From a checkpoint of a small masked image model.
Model: 5.19M parameters, encoder patch size [4, 4], encoder width 128, decoder width 192, decoder layers 6.
Rows from block 2 of the encoder of a small masked image model, named by matrix and row number. Rows with one number belong to one neuron. Each number is 128 + 24 x the weight over its row's rms, rounded and kept within 0 to 255. All counts start at 0. Numbers have three digits each.
After each neuron's rows are labels from the 100 images, of 14848, where the neuron reaches its highest value: "peak on" is the class under the peak. Only what is clearly more common there than usual is listed. The data: cartoon faces.
# fc1: MLP up (encoder.blocks.2.mlp.fc1.weight, 768x128), inputs 0-127
# fc2: MLP down (encoder.blocks.2.mlp.fc2.weight, 128x768, transposed), outputs 0-127

fc1.182:123160108136134129137124113145137091140120126068139122157125113129127126108136084126123141109185161100151163073082137089117131129098125146109124116157123127122095204113123165154165130131138139140148111110157143118138140143071130137097134121167141107141109177116145135107150166091139128174087101160121132152111106114134073111102128138100160088133134141138119154114119111101108102124138
fc2.182:112149144148138154156100112087139203128122137179104137121133134107118135121122156105148105133094097156153154164143129178138142133122173110142155133133099090160149071097103110082132196147134139153128098135107117116121121142157092113121160115145142124123103086114155119165148111160085158121122117122109123105116150107139125137115146105125108152113140090107125124177145128088130137122099
peak on: eye

fc1.526:170115089126091128104131105101134130156126106146146151131090133114132123149133105124136126076146140122125123151124156142128131121162184111137129115127125136129101105112116111142120088120153093112108073121102131121105089122149153094126137141111131167159101109149144116105156120165142098100101128104108207108129132197125129134183085156113097102115145132175111108141115141103104172122115
fc2.526:142174136116107086108154143134150163132118096088117127102144130103152096132104142171136165134102119112138117110106148109085167127112145123137173122097135094092091129138161093135114111140153127131064114176140126112168117087134097148116097097073149105113178098141125144150102113132137138111079116130118117126130118130131116125111130080136080142155111107159135167136154156136127143131153
peak on: backdrop

fc1.723:140134116136163147178158165110142159134129147104093167065128121129132118141166154177108139177134120141116120166108157101130141120130120159193118146094132141132154102108118134097133168098146098157124129112140183147086151071138141136093144141126127083111148131128120116105114133106130133123141145118162120102130081117137102121114118118128119135101137142168106101174164136156100138145105
fc2.723:077091116152149114129129117094172113070114094152148077085106141104155145155092097096131101121089116131145131130147129145127189153100142130116130113126138104130110161141144128135122112137126170155136139145112082094149129143112149111119127091143170167111132135154142138144168102086151109198089115153131128110138146135113132127080131076134134152129116113122124137127114128143149099154119
peak on: hair

fc1.610:146148143153120088121087160124161128120088111133104128121170105113127117151123131135137093196125095130162161135123117112117120136136117123101138101164143169134105084131117131163128128112098129120122142102159139129100117133138121146147102150154071189106179144127128150140146152095177140180127105167110168118152087120123113127130130113086124107129122136134084120142164154142145127150077
fc2.610:152157103127111127126157079131128158117128137121119140136129161129117118122168173118140126101125152095127131129127106173083106146139129097159153135116098146128135132126120158134091129131183138180124092071058124126102128133124128164083130129123161109130127123105141134154160154143156086152106123140091103088143123122156116132087106160133143135138140164100142122143124089123114056147103
peak on: clothes

fc1.329:139134151102137159115117160152091143147149135186112102114146120112123107090123158136071142137087112165125125153130124120108149120144136148158143119103146142099141151139194126114127135107126134148141143117134134143099050108111116146097121091124080120155119157137129115109125137085074152154090174138135103183135163175149112140140109142136152149119105149140133117176147140115110126129135
fc2.329:124102103117105115145155144137106136099140128097146139118168138124140158115122125117103111095140104131163088162121142084104127138126120157131119141173075114167099162105137114133136095106131127145137110119124149136090126134117167105089122131131131149109113127148151093117152170139084110112130134119142126161129150133143090174118168163108084120106106135086122090199134134176137100113188
peak on: backdrop

fc1.735:140157107131126148128189154082162131150111181092137105116129128146128127142126150114122140108144105127124156161141102098150130070106131145130093153108150156125144070115129139097109169108118154143133137129145092123095098122143120157099115137139095138193090181100131140106152087094148135098114122142157136155140156098113126140148155132135115151107140126113103145108139080076140120114120
fc2.735:154124127109122154121128125124129166112132149150155131160134147096096112140129103113100106131116118131143112155158138079125128134109108158167125101139114136176128180123171085122119100089120160139124144115096111136086144145121147127149070143165113132161167177134121084124117131178123102090113127113116111131117144146127107156099168188096080108110109136111122114155128135156110076139152
peak on: hair

fc1.245:117093111141146121141123103155127128104174138132097173127086097118169128093127117134141144109113125129151144146110134132125147075100139128093117138122129108135131151184147124097128144096139122148153106149176138140151138121124124114108121138114141115119086096120140097139147123180142171134124166120097142178144096130070114169104090137167111090085125100124137179137086119134103139095163
fc2.245:131115153129163159120120131137161136104103109109124090151118129151078177107132123103154134120158114146120144128118146174131151131120197102103152133147108130102116114146092121152144114103137139112111151078115110149093069103150101100113153123091148169199169164119142138139131130121152113113168099131109152128126133144089131161133136122087145136127121114121099115115151101132156097164091
peak on: clothes; hair

fc1.257:160137099136110105102108155111133155143146121136162138139120118099123144123093152127076152143121149149098102162129092132164104094173170120074160086106149146128120078136085125112139150129131111141143140152070164196129096105129151116129112152103110128145134149120150128124167142123164147126142150085088162106142129136117179176126112115138146141105157139117126124123123098131124094122125
fc2.257:098104094117131161140102155130128123125129118106107110118140122163114136146151090143169124131121120147141126050109143152098159141091099130162089168172105159130145116085163118130114157117123116110132115107154095067165165150099106140131133106130155105099089134143141113140075072111129108165114117161153107121102132146151117099115116131110092114166116123118149160124129116129125127148163
peak on: backdrop

fc1.97:185113161120118130144122059137110111162147121142145162120159124118112136135085112121108118108150129138170140126115134125166170158126093134095117104159105134082129154096148152139121146112138142099151139151123136140124164135132168132076131072105129132119124136135163100161135097123138143111123085121132135158146124113167098126116164097128144117176120112132128118120132186093179102133177
fc2.97:143124130115118124171087144066137150142095179074141094129128117149150126111164112096131126127091137095131131132167139135084149135123142131148086117150140160153130181158108154143113155144183098148140132096118156159115085129143151117133156095177106142091111141133119107105111146160130143136128102112142118120130085122127119097161123147131113190091132144131105134116121137079127133108128
peak on: eye

fc1.312:145169115084164100092117098121169152170105142119128147111132153138093134097135159141135087121099143122118121100163053148177124106142148094127129133155140132136101123154134091109164127137134105093153155120106113146136122116152137138153121138135153171115161116093119158169134110152131127146092105104098103107110121150109149106137147163153130084125102151084098122136116118134115092178138
fc2.312:113097159144131140110117133124128123126149113152123124164107118109160123123106093156106130104107152143159120137076166156134134133075091168109156150089146123115140097140129134142136152157180110137148119095138123129120141164154135188093145132109104126091148165155072096122102127093126169118156119104125154115085124099094140134099076120157128125132143126185153124102093125102114126132125
peak on: skin

fc1.726:132122082157151098151114165123145103103127131124110141137112191130172130170151109091129110156153134149112120121093095150112112142104124145136157154107176122153157134122129129157127117153129098204133128091177102108140135120086142125134176140158134120144106107120167119089161088082150136154144130101145105121151122109092114115131120143087125133121115136103099120154111117171113157159126
fc2.726:125110125112113124100135151103112134134115109117131181101133084108094155158115151183135093121120141123141126144128154118133175157111072139102150144167156117158161152151154141133155159153136145119126088093142181175101085134151143144118171099096134123156164142084121114093134147140134162125117103110098120142109134098102132158117144107121110138141134086115087102128104128107156088131126
peak on: mouth

fc1.186:150092094126159102099125122175157125107121125121123147109119168144086123092156151104109116100146148165117111134156109109130125128156098090123146129126163101151134117132117130117146165154147140172115064127145120168060099124136125136136145135092101093138146169130127133124115124154114158110174132165106119129143107174121139068106139120123098159140151083127130144094128126105109158141090
fc2.186:118136107150139138133137124149147147110098119123146122092122132152075117114116154101097104106120133172112121125114131108147133164137124089150138124127104103093130133147175129108121169144125147109139079139171090099100068128078112151126169148109160095114117129134144123162096123174118145175152120157088144131167087104165079126109155115118109131138182104111118119135118140152126165142115
peak on: eye

fc1.546:128095113140112156119151141121139124095120150082066127162086129145118134151135150130116119156145108145107083147123142162126143144107134116114134155174175122166137162119106090113147140148092067136078131161110121126147113115151067177115135159150124112106105155119142108138117123132105127163092084113123161143134113113120145156141171138117139142131175159104112140116111159149117121136085
fc2.546:170113107138079089124140164095125115110082160168154121107102106137145101111123118108158107147129151148105126116115121138121112127137094141131090148135107138154149162129111137130128155123149131167150109141154161165129063146111113133182156119147100095155161121116128134095160149185060158107117108110149119146104109141111137126092172163101115133133138131150097120120115106150161132114123
peak on: clothes

fc1.558:135093094137115135168118151112109116075153113121104132158170144108108092142143129168109145124159102089146104142114101146129128165130137115156155121159113115145147135109170108113192092168120106118131119111138117133147126121133084145130120159197153139131130120123117140127096103120160143078143125112097159143119111117129080105130109155153077128134121101151124145139145061124114127152088
fc2.558:140123150124082103119134146141122101163144121141183133109159106149179131175126129140116110085121177111135107128116156112147104134056145118093126113142138138132140120136117086163135175111144129106127147161104097155150148095154121122173120105142133131111100126094099133165125155111177125138149133146149114135092117115161099151187144135116112142104124145119116085128128084089097120129149
peak on: glasses; hair

fc1.196:101135130129104078104168208156150099192180122126120100169119157148158122111083122152108102136144090148123137158117125150127139108105106127147090143077110113114123134122109109161145154115115127109134153126144149109150113136102123143137109162084124174132108155150106146143157127095123146115134152103087139149143150128114133112130151135146170097162079136119139149118116126153145132127090
fc2.196:162127134162113149095143109134144133117112129131107123199144120072119120111114104144149152156108107141146109128117146105089163169132110134131132148174138123170129143106103123076117162146130079078135111115139123172132098119141104148154137083126142135155124099137148105116135127158146144162169152102123077169131158144124116139154145119092133107142137150130119129158108091152144128096068
peak on: glasses; eye

fc1.746:106102129114136162086141139103159079156119124135118140159143135101143119129128131152117115118134143131133093151101160072162139140161133152133114128111128091156171133140180138125133121168081098124115102101170120142124114113130064107132141161119146167113172122101106108108113162145118161096154131145156150146130085115130092094130155134114096128099157125101192135097127133121129111126091
fc2.746:083081129100162122147119130106140129115134116125172158122118103147147112152132174132134080108152148145114151087153138126127113127101139151107155145109154107085133142124124127121138168156129135110150102129105142145106139164139097129155138107177123142096120158093101113129083154120123171116105108124153137071136135144121118104146164159114090126165086103103083111158078130142144151177147
peak on: glasses

fc1.680:129125146106106122107143085148116126121117123103124133110113168116156132115118128125144146123170147112155121128117123167076118116115115115106153140134170129076159157077131114107104114139107148158081146122106181093121172124140146158103150148110145113119094132115148138096171098118112174147127155155093092099126111097145136097140121154103141131164117195150104116127085128118086155102135
fc2.680:136120135150130145072104174146123117138081111169148136153115088130136124132142144120126119185111093157081104103097100088135131150139141152113062115110143141128147092152159161113111137152127094142141105132145109132119125143089126099121135117173135136147154124143137127141103128094096129114134095125134116137111157182115058132147143109113116112088148158109097137140143105097150156177130
peak on: hair

fc1.95:092128112116103089126145141152168076144122132105088118121122137158095129139154120145144136167118110179091119145126116125130124127161113112127139144127098067103127091150102112095111138144109087097116094105161122107122115115150089135120132143144136093135096127124143100112167121128111118141181102160131121121149159166135119198104130167122155078127137144130164120147082116141090154130105
fc2.95:171141125144133157133091119075140114126130121132158126172135117102117095149180135067135112125125129076103168069115152109141151151124151147165093157151134163147127161142139137129111131168137167080115111146141122110133085122112146143130119131183115154137097122112134172111138168141100134129118128112132111121125128143086142110172134123102141135143155121115151120145071128128096161089137
peak on: glasses; hair

fc1.397:139146122089120132157132104160112146147169117128099109137142149092133168141128114086132127147108147106147145089117112117111106142119150117146160143080134146129180103142100140102112104146140170113145090111134120147136173128163137124145111125152154166160144151152125135084095109148150163100086126137158126101118154110096128099138139138199129103102169156121152099113107161103073120115125
fc2.397:147106108106127104099117115056136116124063108144148088132129073120127158091089146064119119126142127104126127120124105132110083107146128099086137121130140138135127116076141151097155128132135120132123157138095136149100103116157119124134139110101109118147136117160109107133096139138093092114124102119113112148113121084099131118113113160146120104153102118117150160191145117127133069087099
peak on: backdrop

fc1.704:114153101190114099116132120111168105128143116077149108147078126109095131142140109111096158134094089125092153118146154138128081102094098116140110118120147113136106073174152133150152128125109113147105158136142145128123114173131089142142115166193148113106119119142117134123130144149113129105143135125102164128112113153157115145114142133125143138121135163109116100105064127189128115164148
fc2.704:177094132140099126116122151130113123129115177145154116102146141100158146094116136106119121160134167152128089123138094145085133142129146154093126154175130150151153165154039152134128130136127156177098143142116128124139098125144158066122173112127152126109134162121121088134098123117132120090117151125114141115094119141112137128132150136106096150104127135159116122083132113117137163078099
peak on: glasses; clothes

fc1.761:163140142116103138104136148129114118119098123111180100150125136061098110078137144156085133135163140149115091104155118147117138137138096159080103141153096095109111110128130143134136113130090150106124120120104115105100133115104144100172101102113080098146118133133085119137153140125153137115123167081126133161121116076107139096121114144159136098144147099132119117113072116092104082147138
fc2.761:125104114123118145117174171131131137038145155159120159117126123139099150135135137104114146166139168132093141119150111155099133132127156066176130124112118096135124153120123143119133122135101108129121140165160129113090144151099116108142117135129179123153128118123117136114191115140125145162121117151137161150128105105139132119160079087122120084094099135128134131095172110089092132101110
peak on: glasses; hair

fc1.72:098156113115147165108168119126131091131126117104103132105105108138102147132148117159121102119107106115094092149117171158099143092076074110113143137153175154156116139160127133172183125142116116118089109116122129155131079122110133143092143141127107155081144187147147094132133171129114094138139121128154134112098152143149109145155142157124118139129124135073119164118113116106110169120142
fc2.72:118125140136114131117122095168128144066100129120137143112108094120113135155152184139138099119113118115145100131123151160110155147137103054130124115147130090167130127129125149140160064133109176134091111132131173119147117165145125130108122155131138175112108137125162119161136144180121081122117132111163143138077088160148138118125147169136138157132138123111113180114117133114140123162157
peak on: clothes

fc1.426:093169136106128136121115104164124152133122087118153113120102134120126178141121078166137111107142121135176134132141108146146101132160151137109105099132103105125136131114131126102114096146139140161183124132142118143157169135149163092117121127150123131148107115103127128152166141157134142200051134150103092150100108120151101144122116121174165138124106122120125141152149087090151080136152
fc2.426:150105173158120123116115159094122143101166140127166152117148117127101087124134129122137102151085176120112121120137126089094161141115124146110144163166134092089111146102133132135178095104148127097110111160134130162136112111164104162137142106159133103129109159101125115118108139115123200148111120141124121152101121127120097132139149162089131115122161118175090145200114097128131125103136
peak on: backdrop

fc1.715:138113144114102083118125096168127115124092130140166144131143116155100120083148098138120120125098120114118139089116100111118126125142136170103159142136101135139100118083129135135185085153124142134144160129150092138167158122091147124127136125134135144134113170163098155123157100155117106129125113114115118107132145125111112164131132122090140206082185127135135186107118179128141130159097
fc2.715:105135132126082160136135159133114134121210126119174104121158096161138126115099128138119119117128107152187151134118113104148128086132109127152105182124075140148111124118092152109106106148112116108140118135113152157146119117110136157121141121061119104131152141124145114145096137107122136140109139139165168112132148135098195118107144139134149118101101144126086146104155143106065139146126
peak on: clothes

fc1.438:148131151125144138145098159135156114140151125088090141119107134126074107108144171162073096143110146096161155090152127113116141102107120142111142153116142118149117132096146155166116100109099083121123091132120108121148174125126101120141187107103137126132085157149116131120113120073167120087118127131094084153106133122106149110167106080138161130154132149137117128158133100099124143154123
fc2.438:113126141132120140102121131163094165132147082098151155117141168124123102088163128116102119135139108136087091111157091129107148126121109154111189124150151119117141151144131107178161140122142126131082131096129089128134130148112047136137127147095157147111112128129129159125087097120172123127141144089110111132141148169124131131120130104179173123142173142096124134167105134144104098150142
peak on: mouth

fc1.249:112141100144136140096145183123159120142131139159142105087141088111096154139093129140149102139107120182121120171125130112119171137139120139130132136117106119093119139137149151095138153141113126131122098126165149116181100113112148155104135077141115143128138127207115104080104083110130089126168135127105107135123100158143089141095112113119104089117135128092107126151149119130091121179135
fc2.249:135165119152116116146147104106096108137127130146139133098112076117085130189116113110120167111112165116110113110157146116162167113167123098114122094158111112133127114148134127108156119100119171113113131115138101120135102167127117122117141092093122107100161144128157138104129199129101073153130101097157145135138138144110150163122172149148142155136112139134155115128151178127081152129081
peak on: eye

fc1.427:084165101161112102158113109143156105148116129159119126114164132163162132113132137102111120154098141108143156129117155101178148126131156172175095143175096134137091105145131094117093140104194128114136114144137128155121149149107148105102128117144112109140081125141133093164142144116172096137129141131126135137159137163095116084098114127124141148091094096114133119103147077122104099113127
fc2.427:080131105117107152095118172128147104138085118160140123166121143172127140125159130124121111151117110146084145145088121130131175148118150177127111114134128091112111109142180132151105105115153116097149159175153146062103089140095125085118140139129141114168081137113106106121131123142141154158133154149134127128101146126114120161112133135078126103172146123155102127081121112102118112119102
peak on: hair

fc1.98:127093136161105120128148109142153130166152117136151083058155171116131118094118134137109133141099142135099120161111132103137133124132136102145120172135084130096143160084120136146126082131148116091135080111127112145142103159151133154169135137113093090156154138133114145089195127128146159115136152147104079162116131115157135091139127127169144098135151086171121108125116131128135116117149
fc2.98:086118104112106136101149150081089149130134140116130159139126092139097129097126148142116134108157181084119157131227137203146137119118143105145147143100127128129135105129119147133169163147138132141132151140083119090088124132107129120156135105123138119087151115109107128108119140154101116117112114107152144131115119092164140105114129128073134160124091109102151109137139150100133106119099
peak on: eye

fc1.28:127115153146143126188107174121095100125117094126102120135121153087124119085150133124105133139129114160093138111124101101158134170130123118146138099098132105116100129176124127142139101133134135139162162080129167134135108107156083188131166124106150133118103092134134126107128182123157117098098153151138091151119091095133156122148163135162099147143167144107117140140107173138132126161162
fc2.28:145113099149113111091166089146129142141158172101146098116136115123149123143091133129128128130159110112113112120108162119126110108162153124116114082126083162131160145076153120112116181105121145140112147173117126120168117154120164122121069119129124124169149123145097150152102103138137140183180097103110183119138129153125111121131169089161177132146120145136138135115132094108142119114108
peak on: backdrop

fc1.572:129133129165109111156152134092114120101099136154140121131142135152132138148129091143115119165139107191112151150118115153090107103123098133136148101094174102120174099109071174150107152169128078115121125146101114140149137143109124138169141120157111126131092092181124123110078139107104118168125124114177121116135146108143117146125136125109158159146139106159121130178127099151132177146120
fc2.572:126109085132125118129125180149128096137111152126147129089130147156126150106116124126187095090144146105163089139104149169169140147115122163126154152113133169087119127124175137138114089124132130120132148090157164170127105148124159118148120111110155155157111123109114096143113131134157140107109107157120155119077059137108129124138099152124102128134148136139111136098163111076141125090092
peak on: hair

fc1.108:156095133131133091168107140092115144146154143161101104115087142113110095118107127145093148136090125121124124120154108137134136060099169130119128104115135131105112122095118114136163135101145148108152123142149104135171081084094150139118119116137135090160105182098171141133145148148177163139157112120074108139171145148170128084130144097135143123101124112137114124121099143150132136165123
fc2.108:163121146155131140133110135179126088103154107124163126135150210158189135112112147118142104103150106123187118110086131114115160120075134168130117145150103123126098115092151094126134143098121103117102166152112159104115149164109106146100135157119154151092124132094139093134110144139124133155181126110138119146134126131141110108155175164106107106146141104126133135114113109119124094124127
peak on: eye

fc1.343:099131154132119145071111149107167149114168134124117195141112119145141169168130117122167148142133130171121132119126125118148109148142110168120103084116116128133084138101149116100176116121079093115102143142133141138128148112108084126102107148123137120119146124105082091155133145134171132162155141136134182112140133118112106144204083136121093107128145135148099117111132129096123114147142
fc2.343:136146098118135099115142126139103089138110096121141105127143138150139173117160145163123120194090130079112125102142123124099173074125125092134145190153143132147137146153170138148121151146135114132122123109153168116135122110099135143143149145100094099117113127168109122132120109130142151088117158139124089124124130102166170167115140105131143135088078116131149086135093174154092136132119
peak on: hair

fc1.626:126110132141128100122157147126124129087155126135119085134156155126111146141149120106146147146063210144119109138115135112094147108109144130131173112110102119157147137129138168183146146135145101120157127150132107127175146137149139120091105122095085154138130141154098138092103130152096129103131121133093125119146119109117107098135129180156107118098108176148175134149150105141171092102155
fc2.626:148143119128126111155131115100097112147130164125149149124144115103119133096146112120104134081141159119133108114130099149110099140146154115101132148148128110134091131110124117154101137128126140069138133130128136159101114126100170069078187132086097135106118162112130090144123108065110100097110117123100151134146126141098134080146118148129151120115114125096136052145138090135118101092085
peak on: backdrop

fc1.624:133139078133128145119124193127132126141141188149098147094095112136155145104135137156141142136131126131129139140127130131175151148136117129115092112157110127108131114143128127084126130134097111132150091164152113138155150132114118117109134077152139115149080076187139128121136110182102110120164132077106107151117149125107092123103104148161104111126171123124112186162125123133094113132175
fc2.624:161128123144130156144108128131127135124127096140145093165137154159129133148145139096120087160124125106122131102110126150075127141139127157150148120119135124087101092090158164137117122106166169112085127112128123127133100097128119156119124156118149116132144157145101094135184139080184142108111120132102118097185091146160098136127132142126157136137099106120158078114138123112162107143054
peak on: hair; clothes

fc1.215:129139119114093135124118112193186094101151094143158173165138124161101140069100125114107110117125109128137097135115115113160091081118141144146102096103151121130119155120073131151116117117132167166148129140112105161102119147141130117168146116129099132134113154098160139124086126119160142158135176109136153153152129127114137115158127103136162142119115124134102074165108158102139149096127
fc2.215:103129113162152129132089071124127102132163101108146107174130174140150107146178136103115137129138141098151129111146088113134128125096135151106128105148133180110138131104131124132096142100131108125102138145134085103101159141144137142121144106119142126092098109103160114167089137147148139147096132112079148121130154124116089147082134102110146145160166113135192134096097129173131090147160
peak on: eye

fc1.13:155101135098160125174160121157127141114110103113109149123131137135129119123150101119141133133110148171094107089146159140117135108112100109143116159114160131156137118097106105114100151139147124163104111139130094166125165086142142131116114116094098153107132134149102121160102150152154148071163092096134131154125103132107126127146134167114151104106123159055119115091159163151062163124124
fc2.13:099124107177108138074116130108108126171142126098170141120154114116156109138144159106108101134117091099148104113130101083134102176142167131129135129161100114103075134102153151129148123112133159104112107121091150113152149125119145148133104144160164145154111081091124144100166116097134114155089147147140099142139149105128119153131121111164154115142156110160121116134135067104161085120138
peak on: skin; hair

fc1.412:139152139144108142139117153145140087127119088137136151159127145095083108159105140188149176133123145128122117153117098141129168129145065124139158137118136097142142110110129116136113094096093133116117099121162129091142145115113070111158124131171165128136108122118097110133142126114131119144127084120150130099160148142118144151126090101169179103163103082135122090150082107138095108113134
fc2.412:113120088147150165064179155107115131103108152101138063119119166085122156071157126109086100142149129155119146134130139108110109148133128119129127197149112103121116130127105123102150119144115126126112114137142088154123126145121107071153153151111151134151129119129126144106178121095122153132112153165112135118083136097124111114115126128107111092095156148132161165131155110144115107110101
peak on: glasses; hair

fc1.705:132071140151156111146116142113116150118119141112117133099088132149095150134161151115126170122157120128112149088119109152155104115158147132142138148136104130118099161139117103139116137179129107133174124074154097133102124186138147135086118138107101128122107098152125132128171077141122115120129102068133148100091133134155142119103094114131123173129137126104088101134117111187145149149080
fc2.705:123091113131141114105142113105139112149146105158142139134160117136134167131166140138091113143110167140108122147166157101158130171096146152089137149147137147136129118105120137107089131059122154128131068134103109099125164098146120121129133074119168143120177128108118141134116118149177117160110149137140134150137123129059142109155091084108146101136146137150113098118092144090149103129110
peak on: eye

fc1.582:163158126179167082103134114146110102115162160096105136135174112169109170103102116139152126110144122114129169132143105123154102084159130131101120074129152139162090104160140118136133161183144145127123111147137151118129125119116097105147179108104140119115114164136135147127169108078092148125170155146145128138129128123153150119139129125150128144121155125177122158093169118108135165122130
fc2.582:153117094117124149163151113106139148128105107076122144150126156101093101081118124113190139132096130099136127134113148151164116140146188126132098117110142089142172116094146129107117111134113150086143115138098124101115145079118120113141085132106144141142128141143114087176111176097092138105148103177147143126148127135185133125120148159134103092151132135164119108127138120111123130139175
peak on: clothes

fc1.589:151155122123129121105158160126130133077171122119130105124144125110124130121136150128076135118133094125152135115119141128091133139151102152108168152112136112131126117167122123153164110162105132111115129111132140141088127142111122149108096165092061158062120096174104144108147147100118114132152177130112115116102174116150124139124118139175139123111140130112087173148145078128104191098118
fc2.589:128157136135105133146075118076135120106147119143183121129146167131207093157099111099125129126126130141126161131148134119122117101114120108149127132149129123120076166107111129150143130132167116141100133140134105162136119117138159108170123127166128126074123102110205115095122120129115115117159111116154128123129074158140145118171104131132111171140125107111133151157111157139152083098157
peak on: clothes

fc1.102:134110163090133134174127101172133129136104115141119121107138126121079075139198111141107138121161142110157119085115136122118143086134168133112187129149124130123131142135085128140147121132139129129145108111138107101093106118133132133117136137168143092086109140110121152182153114134134119076132143144155092114099067147137099089099129166163129154145092097094143105133141119134148132142110
fc2.102:135107177165107133184159131137147133148100144129116137159119143139132114143103101128127140141113170132111177106115149166111148146104092128120099133151129115148172100134094107115155171132117175109142071132171130114138112123134137133142149100119077142131135136152131083110083143118095136155107135093103119154124121143151160146130147149088170118159100090106123106109091152089100109155122
peak on: eye; skin

fc1.15:131131137072142142107119156137152099114163119108086131144149146140151081061119117165120124134152117076093145148133177123140144146142117152140145156116152122123108150142089129166143127155132151113162116169097105110135118117127149113115115144150107110098135113158182177134132104138114145107118183136091119127119153115116130141108111154129128101134084097080128113127075134080124114097138
fc2.15:141101131098174150143100126136153119178145136113131177181162166128151105147153116133108140156118145131155174118117112155114092135128125094115123152194142112144129152146102132081111113117129135134144067092115101118106105122159125134105124113160146085104122166116136093137120122064147174108117130148141110112129125123140100114141116121135103171134139086128179154157131118122132151111115
peak on: eye; skin

fc1.419:120150135096116118129138119107144149131128094144087139137116117187118149157173146130183130132132155118145171173137137151114135106156078118109154144147148144136107129088135143133120145113091106126104116130113120115119125103106155121097178161129141130105116097123142092094150079142125110141120091121128120131140101188156107117125114119125130152085147075148128088122147106152084113078182
fc2.419:130086136099082120135153160143132156112088105111117095121152138132167130110155089093134157139130118106090100133147154140157086123120141149135114138100107114119129123156147130138162155167134163124170123126105150125095128120140102137118155130087133155158126132129098160130092143114183133133090136108123143116136128180110096149158122153180159121098127116134161126154166169160124072095158
peak on: hair

fc1.562:102143101123134114130163163128113155106145176123128123128160146098128120077113104125117115127178132166069155133077121129160121104154098130101179098131131159101125104130151119124165110140135112093106158138128172106122128097142154110076143088127099098150139094108095103136145095130100128110138105147127145131098118086158167114139163162166139095097131143119124125138119134149160104142111
fc2.562:117116139115119088094145117123127135120113155124195113172096136130136125160141118129139096124111083109104110091113138129127165117092107102122092152118157124089149131145131119160134126128125142162119060143105103115089161146183123126127124148157158113113133167092136138193123083147136139159171141125115129106167117100129129125112127099147154138082119138115140114093133097100130119084102
peak on: backdrop

fc1.686:173138118149154107123111091130130109128151141174113137139131130134078094108099111129120127125153112106172139139125109122170125148163135150118116102133111102126138151101145091107178156095132105117154153140102091093086111094143119134178122172149101115137133166140094125118110126167119142133120114116098110113191119128119131143099144184131085108109133130171124147155124084135124091178139
fc2.686:106090152151139154121130137124159110134116163122126136098128121140141175172139161099114120113093112165108088144148129169109120130131085112138130156087158157167103072139119167171117130187129137140106133121187133136153124150133146106072126107104088149105091130160113107126136119127127117141125125140104145146099129142107119157133091085136154134103120085123144114136104172136162144114100
peak on: skin

fc1.538:072162134125128139154101139097155136106139102111150146133083156099111106155143144121146125144121142180165144108097139124135119150118113121097112139195140144112134155122131082147064128145083134125125177084108095136165128123096122112142111106156112125135109154153125128157158112135138130113124139096186131108147135078137109111142071130128115105112143148146129091091165115152146114121126
fc2.538:165093137153130146103140124178116117142108164152101125151167092153150125121124103152129126114131111076111120151141113125137125102132149148150156097076116104150106111124111153123172146071161110148113081174150153108091141114135144142119134158119131108122119106113131125078120133125112144152133129165064130135123107170129154142096175130129149130146116085107116162167112150080103145133117
peak on: backdrop